config.toml
model = "sound classifier"
head_dropout = 0.1
optimizer = "muon"
weight_decay = 0.2
Rows from block 3 of a small sound classifier, named by matrix and row number. Rows with one number within an expert belong to one neuron, the router's apart. Each number is 500 + 25 x the weight over its row's rms, rounded and kept within 0 to 999. All counts start at 0. Numbers have three digits each. After the name is the row's rms in percent of the matrix's.
After each expert's rows are labels from the 100 clips, of 14976, where the router gives the expert most weight on average: "peak in band" is the frequency band that holds the peak; "responds to" is what is common among them. Only what is clearly more common there than usual is listed. The data: telephone keypad tones over noise or synthetic speech.
# router: router (model.blocks.3.mlp.router.weight, 32x256, trained with AdamW), inputs 128-255
# up: expert up (model.blocks.3.mlp.up, 32x256x256), inputs 128-255
# down: expert down (model.blocks.3.mlp.down, 32x256x256, transposed), outputs 128-255

# expert 30
router.30 098:474473517529497508522512531451510474473476527493473535502506464517450516494474531479554546477542529462500517463555525481524526479519530521490473527476515477511533518501512469520511496541472508476484493504514513470522454486517470486531500509531493537523536494516477556511521535470503460550477492483487474548509461492511453490518469514520434474477498471486499458504457495487510485485458
up.1 083:526489474473527527525520477427473533522482485474521489520468486469495472509530522466460476519577527518499519488518438496454454551491462480508503492504524479482527476537543461507471500506489483511522511529513491483517481514470453498496476511525517477510511490493535496471516487532483500488510515457484491447480514511504515487519513492540556529535470522489500513501587520522523453499504
down.1 077:489500462516523505477480508519507501488467546526482487467536524496477522495527525526477469475508482492470473485462465513502527437522497486459516518513501479468551448500460508514460496480504475486521489451486496515477494477519474515498535520509482522502491491516537508514502502525533492522471461527487455446507485508530513497502498489483503530459528503481456499507562534446492458505468
up.2 009:531497524506540482529502502538474539522499476515506443489479499471550478471517468549482510509519479491472504524491492506474523448533509481484510500487470499485556511504526504504523514514505491482466489484495482537510523511509542500518505495534515500487486500553536500514495481506508518451520520486482458533491533499478479554535503524483501526474524530511499484498495472516478551501483
down.2 011:492500534458458475488520477536514497562468500500521524543490530478499515476490538468507503497455546534459497503460513493461479538433502468500476495504486509479476522533490464487483502459517505500541513494503486490480480509472475487491506492495482504516520522493581471492504537495500499502528482553510541472493468496485546518528499495427469467491530515481535531533532533487507526512484
up.4 013:538513534448515508521528469514448520514476485524469487514488531509508511506520462513465461498527499540484489503473490484455483456522540512532527509497490500502517540513481518465437509515470493459485472517507495516488484557472516505532489477538480473462506489471518482531475482498520542503549507474518498508537513497437500479518491512521470526498484513546517480508487528540507493479501
down.4 015:526503547480486475494486459503520503511535526474552486547507540501491531489507507513485487492478493506448466540490501506488490502480500505495471505513509501456505501518501491536507522483539538494527515459503495529513495464448509513491515533480492497488519475496541490504501544535486512480492491506532505461478508525506529513466507477501590496489532491449500508495508477473488508457477
up.5 190:512554477527521531513495527496501476497507481497470442469567501507476473504487501514547539510474560516530518481491482494512488489497499508506465490496498501520540469485489483528554478504499496546501515508482516480575448475521496490486479512496519488518492516461481473512516522491551515509485473480521486547537484480536475482493489498481441495495468495494476533521482488486510491485499
down.5 175:508507497516518505484489476518509493473467547510490454510489462517492484494404523500488484519504499476542531473509561509478510522536519512515536516494489520493508464521505528503495469527500489508492531523527498457521470503542485499550516495512516520483506499451442527462506473475503527524510481528509476518505550507501511470491506499506477495474491506513514487481441526544491522519519
up.6 005:538499493486484469509511498501502482512519464513465486514411497522491525510520476532540506497519462500513495480505498526484496479483510463492499496476463499487514517507494492522489504501517469504458477503447506483476537497511512494512505483506482526494537500513504518492480445518470536517545511464487483463494493527487499496527501508535505571478524482484507555516507490477455533484460
down.6 006:511468521407475511519492521515500517542478554510536519466558514505523500489501533443472502501499527511487478530507496477496498509487510487500526505516541506514481522506489548493478521460483524472554491484524443506471489536500474493496504522498517495496468493498531506480482556488511534455493557534510480500534474477487514506522498487488520476519492514474529470497538495507515485478544
peak in band: 4000 to 8000 Hz
responds to: key "D"; last key: D; white noise; first key: D

# expert 11
router.11 114:526516474484503496526483495480548490479489533473500452526471498498495531498481509503544516534509535486482480484510537459499512508501548518479463547493485503488523509491498488524517467511486516460456512484522480490497480465508452514533467482493512514532519483483524521459550477525521491473517528479502490488511489515533485545491465533516536466498527544484479467507511504489529542527513
up.0 012:472492523515517512474497523509491495468501518474483483512514445520560505516446500523520497511498505479510491538513500504518514474548482509498488459539550521530474488477523455496471472480496493473454483544501510488511521487488477503486495490502476494498472510510504497502538512461457475510479545460504487534503499476473511491478485476517476532508440533494467482487517499531509511547501
down.0 013:505511482477483509540489468468535479505526499513522531494487530509489501526546504459490505477480508526487503428470521491523460517477528515507518496476474494506509482530503503442495510496477495502536489488455483430475500449522492516518477493498521460496497507494499502508523485529530510505509450546498492521501498554530496469483513488459493499496512483497519502522487511534491476478494
up.1 014:497474527491502494496510498501503493505548534527563483467505476518492438505529469492486506530519449514488486546510464520500537461496542483493508507543527514496527482484456480463506506514486466506507501496478511532495472493485512510463503487508515508477481486485505495516483522505542514471511494494515462506481495506479442494477491497455469493563494435521505503500456452524483523483476
down.1 013:514538543473531496485530533496456503499508534524482514505467523508528540504455497501432520484527482485514504576485513520516466494444480477502466483570504539477477484523495531502472448512520484485528498537486507485480509487477460520498485520491522491527489482496487485463535471515516428474510529498528548491485516509506537510454476508514522474487482513485528473535497510512499476479507
up.2 031:479503509493471504493517489547475484544479514466508434505494451499497518501481491438507481529532490518471489522516530448504510538501507472513495491513559535511457460490471560484492518470514493498492479523519492499505502496464530488502493484492473484469517520522476442491477511477519483533532527488560546520514461462488527481499499491479491513515464478507512491505498460525512505496524
down.2 030:518516498477475532539480494490507507504502467516496529505499521511485498486482500540479496478549547482490478466461474483489465538471489483478500539525429482494505484509485498487483542531548533481505498475464504523454505479528474526496490494490546454529489496479480492506475467529497500474516515511498493498490525520524529503452528516548498483471483498491527465518508519449510520498522
up.3 019:512527466480481520498535512513493485541481510502505551485469511473490490494516507541462487505454483515520503538443478500456512489507476508513529502491486501497491495493495518491517504494510497529542499459512484492497534492488586530483506521535491529504510500496489463520509506533558496503497483575520544467505513465506538496459468541465524430478522486495506534497517526517515440492448
down.3 017:494491522524490533518481480525465531484497514500496484496512504484489484478479522544454480480499453480476432538532441500480507516482487500490508516545516508493476539506512524543496527489504492509509465486531513530477499553511493501473558519498510512503524492530488493494468503523472529475508498471492480466473526489456535502522527505527534506497521480497505481514515528416509524508486
up.4 214:476508469463456470479466495470552450481471508481554487497473515437515465522524505495517420474455538511500526503483466524493525460495520520496490501499507494466490529491513511477489509500507492530551504504532494480496513454548500502505495490492562501501549499464487463512515521512519494513507497524477473457457494519500496487507488517514491511465499516483500535545451502508504489512481
down.4 207:500496532510489503487485469500513510458483479485467515468542511503489501518574461601498491531511535469560541509514516499486464489500480478512538531498525518479460501480496500494501468482488522514459517487515486516515502502496514488505485506473488539479523518519560476484507514483488496497510472472497516485491502481493458510521512514488516506486474492502488523489491454492514501491471
peak in band: 250 to 500 Hz
responds to: key "9"; last key: 9; number of keys: 2

# expert 3
router.3 074:497505530494524502533513494519505513490534565498493506493488521492489502516503449526508545507523499506471489520473458501513524539450539430480488542483486514459519461530508486499512502504527463529497526527500532488506539465526483481525514528528520464506498507489512491451476494458459537509532510500492474516498537487468482542505480469503513498481479497547503447482477485470497474530497
up.1 130:478480514516497460505489510497483455489510514539512529457505527534516472492490482508534502472478490501480519502502510512479490496508526453546466529511540509507529455505488539534493564486506490508514524499511541527503529517482498482498496498510505489455516508469562465522500479463448534520522517466489510567499502505474452498502494469493482483535482506482474524481476564499485485461513
down.1 121:478483485453462460484518491475491479503484502487510549474523528487505485486515488535522438477476456509505493537514457490515486503524482499514512478480489469491499503512496492490508493521477478483487449508534518517457528525481395510513517503518492506474515505503490517498491445459540508477492480499501536460509522467510519461524463505498497529450497497490540487496547489499508499480510
up.2 016:518529507499513503506500492555510497504518487518498457476534485532566524476576505498509477527499520475477502443496537475463527447519569512534512505484574540443516513527517510474534489501513480486503474486528482475504517491519472522512506509461504526505502500484521542460490472531512510511436524524460473505469505539553498499497499505480511457461536451533488529497480471507486472478548
down.2 016:504506491588546443501502531492463502506469505519462490516442478505477528489502538456515481487488493504523531519482493495482503526515509508494505494547504512508497483522503497527471499490505477506485495512485522535490474553511491480506479507456478505495541488499434471496474486496518496528490521488517502497523530506497483461492532525506511541450492525483473469497481547460482515488509
up.3 006:487482525503496436520506490539538487550547509507529475472449476513520545492505500497414491529502518522506532519522491519469520502455477546526481524487547492467497488503519514520473506473519495493489504508558516523533493501496524498484509500500470511536491495486577470527475499453460497542539526431454477518558502471513476486484489519507499549534482506502502509555472508529503485461491
down.3 007:496497538470521531495499504484549531469492446554494509504519476503519519477503500526519490533491496494471478476533528490487533510558463471481559488470461520493518474514523510506490482481485500520564491507436537469476481491513424482493524504493513456498490508502496509509524524523542464490503490545513518483458465503519528522520475536466496481480499487506474559496526507500505485445541
up.4 122:518545468545513476486526505496460480512477463504496513519503541475515468499460507528489469446488474541489516529499477440534489481545497501490475464500490495560502468466476509489498487477480528524500495495463492460537497502514508484503510525477530506485473496513518453537524484469499511469502465458484519521525478503532473459507475485473495489459529507496472511509537538499506499501511
down.4 133:493494505426530476503515453510512522533526524514505497463491519478491528472522479452457508528498471518491490524495497511491507536510485473487483523449487509471539493525535533504534461498479488475534485516508479473513506528515556519504496517490502489494504473525498490477502515524507473520507496500487493466525518526447543483498565499478504487484509504480531437485501453531525496492498
up.5 118:495537501519504519542534506510541480481505535484517453478516486541498476507517541460488520487505524515458527455490482439539490530494511500534498517478552515528502498527509516478486479501494517501499469494491507457539501497528457505472464507504470507545514502499509509505543525529462547449496494448477441516507504502528474510488477506527523453463502486507505527504497485469522491489525
down.5 126:490509510509521511433490481495470515461504464467500506539483470533498528511516503515522512492519491478527485516543549519493498497576505539512483475486551469475474462484500516499480503509504519496454464495461458531527447500511560522501485490467503469480533495494492497506511527448467480496511516530483442528527478542520537479508515495500485530538503516500506484488464445476491516525517
peak in band: 1000 to 2000 Hz
responds to: key "B"; number of keys: 9; last key: B

# expert 31
router.31 087:519542488497500492528506496504494536541460494503506527489490475502492527534479504533517541499499504490531498496458524497455489504454590480484485520475433445521555521528488512539531533519500470500488536471536510505485530461489502503481504509468512504520519485516513494460509468484506503478548512485530498499531517527506490540507495526500513493493515522498480491463533496482506528469463
up.0 026:518472511466525513508469489512495435494504487476513484522522487560469532475533512516445496525508533484492492512519529528437528447492504497491493508524479494488466553482513521511491508487519498503529516496480513495468514509475493488487522528516459500489521487523547493533539478465473474506505467504495532506503502527498512513498532503503491590501516480459500466510506484509509458493477
down.0 023:487513523565486493462507513532466519501524541538463504466507476487482457504512507534521470538489502497475502530521418518484505471523498532485443466536528502534508461489492490508506475493480490480511483521526510469479517514535503478482515519522501525501478469478489492491487487499520468519513490504517454500492547489515478497500469501494493509482446513508548528487494443485492477490452
up.1 151:481525493484511481480514501471463553463517576509511482503516504541461506494456514525513510421517513504466492531470492506443541483471459495516502512505493499520457521518486518486501491496509504508533495485532480475537496495515519511501513538499517504502545514520488496475522499506480525496502490442569511508501505511520537476471484507507498488516487472537481505466512529521490449500490
down.1 169:507498500463510435470490483530506503528502520498526506475475490514514503517522485482504525519462500489520469516528468507505497502474492514500511493450484526496495526483481477492509492529515498491472577508501541509557508498492511512516506493492500535506461488491486493510486556551460556467472540571526544478491463511512477476516509534549548528499503490512531515518488480520496481507520
up.2 145:511500482491508550477528492500536540452486467472503492541455472504508570470538495488476508530515469490529505510471497510490545506520467473494496503524494526488476515495477500480520494498483507508505529511572471506494521511505519521509537514484486477523567497495479454502460492505416509504517485495523500503528541503490491523467475500475512468502496513499481502467532506471519522524495
down.2 155:488489496515500435525501508494510485491517522567543501503514513472497426526537491512491501536493481495483459487551467509517485419493505539503494484514526511507463530503463507526528508516519487493479502478468513530519509491499449491509477499526495469494487492486495513479501497526478514495489489494487490551500444471483460510543498498523481517525478487487550523522480483527482506521543
up.3 095:490494490555513463486466485483470428484516536491498484459454482512523497500487496474509553433513498499505525488527520502503499453500439519490536486509532476502453501520504467475425475532474508515487482507524470512551541530491494507486491525519528505486472494528491501489526510463492514481468530535511488515512498504514494501477498480512552461508462463491506515501555462505489438509509
down.3 090:510502478462506535533502508508493513515532446458523543536503510497510511451528476524486488499528445487499529564466500470491503529529513532494527517503470504483556485480505495512500486531487499479529521453435511492489525490509503488512515510497515449501491501503538483503504456507487466475492472475495473479516526523505524545503499505549481492470513501483485476487456470489509510499524
up.5 172:540506505480490509492497506554515458516523500504484513515470526536484525571484494463503509510466528528511504502503499477505513538516543462486528530483476516506517478501497512452500473505508503489487482499474466448518500414529474484495487487481559498450554510484478480464521529462498499528515448445470491502519477512533518461523466456502502468492518498491514428531487457495487507499500
down.5 188:487521494531493532527513518508451497488504514502485508532497498508497548480504501500503512509501466465533467487540571482494494539497527517490487447455487507541528518487510507502538494473481469556526560500507529473485507545506493488505547496531484502491517485479478499500481483510474503491517507461530502484497519503461535474469490515430516546552518507501517486491468517461513488495514
peak in band: 2000 to 4000 Hz
responds to: key "#"; last key: #; first key: #

# expert 7
router.7 108:462575500495524529488524515462525503503465521532480472483526447520482471522465513517516497529501558469520516503541532508490543479547558542523485483520501492518507478488497463514509477498448502511487510518484526483531484514506451514503506511527484534496488508479482521511514521465487488533497471529530484557503458490520459486501500543503463518475487488504546471525465499539535504472496
up.0 141:537490462513488542503509510481509479522493529535514498475519506519515517500527476471561483467470518477498492554487442495504463490454478467516494468486486526500492506511510492518494537500517515535496493490480498520500485543513485482526510497515483532492502505496474490504521483532481544495509520403488516461490507502500516499459453523492530525470514511465482477520545530475489495520510
down.0 139:494496495482507456474524487504526522522525495505498489459484490498530453478446503456524527518507472495484565520481542497509505504497479520510506516575501507476510482483498499509499512489529437508465484512534460541491484498496498488534478490469467510501480493477472506503539482477521493515522471523491504510511501476513483548487467472461515445502488499520475531498479455522482542527492
up.1 030:502496460545478497465542511529493521507503527504490487532486492501503566491518500503501502441468522522498520523483533466534552536456456536474519498510517521498501520479545504493500527507510524483460513528499505502484503514520531500515486489477496576522492497520457464472454482482453493544486517456506516543497498482493517504482484501472523469459478497487519472474482515504505518467508
down.1 031:546527523469501472500478462470501498496544524510508499495461507516461503513469521532498511486495514537460472477478437536513500468524542456510471538540483537513488543504438475527493496488504504511509487488502499528499487516510472514481488511460534458508493477467567510481477535537514558467535478513511470460477492540518480499494536495502528524493484513488491523493473448491501494530486
up.2 044:508488463472508509532510502482483492498458497461456522489420514501516536509497480466472527523514494523558524538463508514470464544465530487513489491514464492502509541528477485515468495504536477523538509521517489512505463514504528475495513523522471506504506498507489532505500469463502538486505519476478528541551484497483516480481480535492508524534495503505501474476507545446482451490454
down.2 046:512472525462543531532515491498491515504522494592546498491533464485537402519502482518525487488526511512452467571522474483497497471501490494495541482493494500458517530488522511510490476496503473491497503508499489512494515519498539507477504509482511483505480478530530460506511524487508524496501543469502443450476516511485494502492463512488539492518475499508464484507508459509511509504484
up.3 030:595484495457540506482508431531490536503465472469521498469476501489515504478502528482526529536508514499493524500520511506427477463458498510474539475542532485518483495507495569481508502497512501505501528511531490541462545531435521494496465524491500472509544500526503501502487509515523494500490503488507526460504524526506501472477496502503501467483475490502525540487550513500491526527473
down.3 033:496507467475472512524499512523507506514494498525511532545473483510510542446529505535480473490508505496493471563479491501513502543496510479490514499463485488491510518486497519495492519508481493474515495484498503529508517487471568510484499476498503516497497518538451515487501510486552473485514484484511562515496502447492560563511483495474488495477502505522530459503513489489501518500500
up.4 071:505492469479492555529477536505497496476483440490490532497484494506456535502461486509511549524522476513498481497494511492452531524487568477500472503485535498522516512501469487507525476500513505525484480516499453517501511568490485484480485472515453492491533509479501477516445502512476517550507487489498477488505467532486470532512515457535464504495438470499505459508511479493509582508521
down.4 072:509501510485476493471496482525493506528509551507510467532508446516518519528602542492457476503494471473560494458511456486513512495491460512494527503472496520518490496492509517487514492502460497500501507488490528512471495493482519499492494501499525509483508497478472508513518467526527499496479518533518503477498521484531550512518485474498499440521532496522496540493521487522489476504505
peak in band: 500 to 1000 Hz
responds to: key "D"; last key: D; mains hum

# expert 12
router.12 109:552508516507497543489508521541534535539466503529498490462533490474496469466505499538469484517479503514522500489458499513459465484440511531482533522463466482487528488529457547510508534539507492520488484489490512531472505505474542486458529507485464514478467508532497489479475517458518530477527496494523518467520537476461529563512498530477473514466512495528488514470488479502483485527467
up.0 025:514486514522499490458447525504513500525500524475525495512480476472539452508479461509501518497504502534489510491492491548499545566523493466476492473468497509506478502501507460473445480513483505480511519523530489479513469478490473485488555505511535541533427493514539464485465512503450520490475510540534480496517498487464504472515544518512515543495503508486504489507507497509513471517509
down.0 031:503478471482492459523514535517504517537449509502539468454488502527483517471522505467511475520497498541474540520487517477486524480484497484488516500497534434491558504480493523526485486500496536487491506451547502472503512493478517516512499511465477468497496492524477499510531497512503458497522541430489542481503449508503525567467451499485497476475530499497494479449533499534503513515555
up.1 105:499483487538553503483444507508504458460488478471497501527490490484494517503502509494481531517491473499511530475475486489520464505524507462473475518522532482492503456495512487495509477504527490507502505485514482508498488488446536489499519518471543494511521511506450478496501495477505527482500538490522522484495479491504482521490477465505488510506481539526444541472543493495486538489513
down.1 083:487491510507467518517523505457523521503497486530551512498481491493520472521483515524560488536540512440461531490492506538495486459533517513509446511508490503500551509486486502527493496516520551524508505464487540511511544567500496491480448485509486478478499515509445515506504478463503486548487501528500502501504479500509505511466503511512502533472492487514450511517471489423514561529439
up.2 018:457515484440512468501443484506553502490511495457501503524458487539534476515520493499493514509506512485460474540486478460460468492522530508527499497501469507486521485474506492503516504488507521465492506486525511521511470467505493484511464532507500519515529491518438454505515476538500527493480532510468516495474477496508527498547442477473497508542473490495524495486530439497538501485537
down.2 019:472488515493521457502501526494465466464508543498495537493531498519586604508481457519518466496512506482460478489456522510530481526506516484528450529519506494498442491476501479488486470502510531518502482533500489474517524485488475504531463480523495475471480489518503508493501500477519485552503485521520483544474522515500478462484532509545486486487474529493462492488498474550477466505521
up.3 074:510516524472467483497529480502539512508483451485467531501503493516459511484509474492467536474527476539484490501507495468488511484473465483480514535538499523489495493482451456515509489495457570499500519514512467527517499532478557535492480529510497486528520493444514486523530576449522516487493491444478501529515473482490479484508454536509499493548465486467513494534487480505517507501495
down.3 071:526493490516499500498481500512487513490508516533503488477453480478529527521491448524490493485450468503520497534463535511512499443475486472457533511515475464487472511479481502546497463502518539491460489488523454496485491548506526501533547503516493497508462474450483487507483495515460473501516500499501458522489532490444538521478529529502549506467480515477465505477522463501489473512486
up.4 019:505495545498528508483517491499473419532532518506487512505494538458487512515506510465467538545516502510515501504531496465530493486541473516504480505499544468468498516476515512479485508517486473476450494502535504533451494517502495469514460512510501519507541501480498549480502479522516511460454524508482568501521495508486503493524489456548520512530502499514484503535572501495510495472496
down.4 021:516497497521503496522516484487477501472493500555533490518523511512505491496483492555505534524474514497483484493460483505483513501441538494527476527494464504514522495489523513501497494510488531534525531464492508468544523474487527488496546488559497486504474514536477504491503475488507465508538504478492499487482520523473516493509497511463483504492499485475475519530462450460489480508464
peak in band: 0 to 250 Hz
responds to: key "#"; last key: #

# expert 25
router.25 069:507479491502516475528487516507505493524514469467487499497506534462507477521543441503505477527469495515486529524488505522483458490506518480497505531461469493479519479491506467490510511508530473506490526532486538511524433504502518512510498431531505508487507483497542495483514500491546523506514516499502526511492524488475470452523436510480497521463529495444508505505477477481484529517490
up.0 068:502498499470550552480479500540456487518477481495503505514464542578475485504482488460558542484549470486511509472504528464464433557472486488516539488495469505512507488560497519516490486497527466494512519494496514514464511489500473500500518540511541494463474493517475465513540485503535477504502511459531544459522519521519498506520513485527508525483505493531499448440536500481461464486555
down.0 064:478515493502484519487488473524461503514508532545475499494550483510494471500482501514511512514488515499463476471483518487487525499507520507511577445487493513521468504515481534505492519498486503526541492481525455502522531517507522498516523516486491515480477514535519510467479509514482518492531496490483500505467506515474549504530532501433502507497519481530554527501492544444495475478452
up.1 018:507529501508519525501504514486472503524496532549529457490511472521533479533516505428442504497515509501520490556482471471506496553428461487526492489514498508510475505550492532471477553506527509513456519506469518527484511519501532489505490503471492488446510503512470482477482501511518490508497544417560529479506540511500495499486487494518501487519447501504475479472479518491454510532531
down.1 018:488485489502467564507490482503486488468489467430447518495446534484468549482515509525501508474480503496481487434539542500507502446538541540477513479532487466495493493485503480538497513493507497528553446452471487510499507434510516489498530514455516472517510475512479496519518507476528511488496465533489498503494447480538486487510491496511511505506506493490505530513508483507515514478489
up.2 022:503469469486511482509498466495513454476511507526544490471475534511513513520505478500486533485525472486490512519532493551489503500501476476527514510496554480504514462491473502459466505465510514510477470497451489510501509526540511515469523525477545504471534517463522451492485514483458537480490508471493486511551507494493514449507498470516547570510491512495482534518506474470492475500490
down.2 022:479516520551482538507537484495456521486463473518467508525528515529482446493490513526519507539529503515499497493448498489459513465454488514511574467519493505449496484477492554481537519530508486503525513511534548488471516544464465493525495518520487514496480489463469480493482470518506457507520515526508459496467512529514479503480484503481485468506506492525492525465498507480473528514520
up.3 010:494467510509477506480508508442461462457492502477502520519534483524516517494465460540528538444504499484525493480494481525503546463501505501506451490493546518476493530487500416537510495496504515503537499506501510494523487524518473504472495526510542481534494507510514521511468492513442507511461484529511494501526497502494464485484513555545477512530473505516475530513524466471520477473481
down.3 011:519506548478514520478507548503518505536477521574526527478539498490509428488500537502471500522509467535481456561478495489500514496479495486517515530539522512498459498485488550482507479465502449543490483535480529499489485534487533508483492504531492511493485510559463490487489536478526504494509537453511503507517531496470487515559521515502511478466471498512544473511494528600508532545549
up.4 139:495489478458489479500501517468529543504487483464489470518537515515535474466485498490504497582518468470493503522535526506519482514536523507514459485494556503485476523471488525509503512507460531481452527512522510470526487544492525494528503497499479507539461495503509505510509493455498495468513570475496476536521473496492508537487471508519507481529488527505512437498457488506482532514523
down.4 109:506537519460500571526485518505506487481503516534512495476534509498513493489530447544474488492504515469480502496476546493492524463463529500491500505491485472510514520502483510482485509520512537506487502541460482516437500483502443479499458490498479495507421482514546499492500515517511514491485486497501512473483500503488448513492491530505486509451474494480534528491526471556486490508522
peak in band: 0 to 250 Hz
responds to: key "9"; last key: 9; mains hum

# expert 21
router.21 099:518500505501538474475508485525498533511523513510520517459526429569464479503529501523451525460530466497539494534501471510500485483451475456475510527495487499482538494504499540473444523483495475499492468501516508501467534536498489489514544559462541504492500490488514488485479500514452496485516459489486483478518549539502526505502491461509541496520459501523477502484521495472464459487478
up.0 193:529499521492490490477500511496486487508513529522470532513513486485459482482494519507411518460521487500491496453467549511506481494527486505507504500470477495549535530489459510442521529489493527487482496465485541499426506532484487513502528480513481498529506506528515527527469498518487523532441443502525496478505522503534529477523523499500471514497467480508517520494529479530516459495482
down.0 202:484475503505531456515499493487506530460479510504547516491478507518498516514524491562553494499482484488488499490537459496502521510514509491502471482533558513466493495485526491525468467471509509504502534532517505471532538450458464497495520495475509496498511482488497486502515449516437472481518512493503490506504486473482526499502508504473525465510508506484496477492516539464488528487475
up.1 146:473504480499442485495509496477488495451491523473540514476543513536497499509474510497531459518503504469480512499482478482502498507475536512485481502486519507514493519522477508482536479515543484494517513525550483496449502500509491534535481529474514504535515502490501529483507491489512480470558482460514481497479518509495520493491474508514494448530479497519503525489581485489531497494470
down.1 158:494455485530516461462472477494500486478520500497503488497485478519508486493451509478471476465492472482488482466557435537508495508550502520487497473477512493509522500539503496503470506486474526473484477519488484510536507484498520512496504502505497496482525508465479505493462538516430484549501499540512524496477503523486514489490543493487469575525507506498495458488504508403505500494509
up.2 140:521473488464496466504504482465468550509469532486524446460582483532448482531486526489528469491499496500494510544499508503505521531509480478462489528527524526502485519494511481497509507490506523507525504514533490528470486494474489476513494502508476483495440512490479537495507518529503464499479472520508506543484497515498491487482481559524473496532510517509506514508524516492511426485482
down.2 142:480508514499506541479498487471493462467516450466492489589465525483465508510514513517537462484524502493500513490558503503510498450522545521509466501456501519446506516524527487491527493514483539493513440485506502462502460473513483496512485517433517499512530476451535509478505519512526570475517501466480487515509476528515548510540491495496492502504510488495513480504478493449494549478486
up.3 006:465485508510500498478508497496536494526494485490489492502453493488539482500458515514521553497504490475520498481527479513476500481548482484500485492510461506514459528513495490481503500482515486471498489525527498470580501476514538508499473502490533488485545498512528547503516514484537464508496502536521468508497495488489507452470505495516449608512524504476525489567437458470514515486533
down.3 007:499523492523461491518512465517485517512493525490470492496510481491478507505468535473479489513488523517473522487529525458506511528471455530499494494546513501504517490509503475505505480498507471501528468524521464535502473523495550483504481477450526479508494506464490497489532534474543527463521538503484557496527497489537530483540496473497477439459504480504539520551505564508508468471504
up.4 177:464489473542498488539467517490516495512489547491487496514542545511463513509497484451541465545495545485507514479533497480498498510495511494502460484484484495517503464496499516484493477517475495483487525508536527480510515458489491504506480518493475518493499498492528542494465500484496508439504518450495539492462480526543541483534509448520483608496527502515505454541486521483519468531525
down.4 186:501487499483485490481487472511525475531476494513549512511513494501550485494536490479450528503479526431486499538499459485484520494513521522496537520503501526533510498493493516482499471486480487453482542510491487526561500522513581511504498484510518508500504483471499503503499513507499444510509476556520485509552544487471547459481489489509481461519536523490532523508505530526522480468465
peak in band: 2000 to 4000 Hz
responds to: key "*"; last key: *; first key: *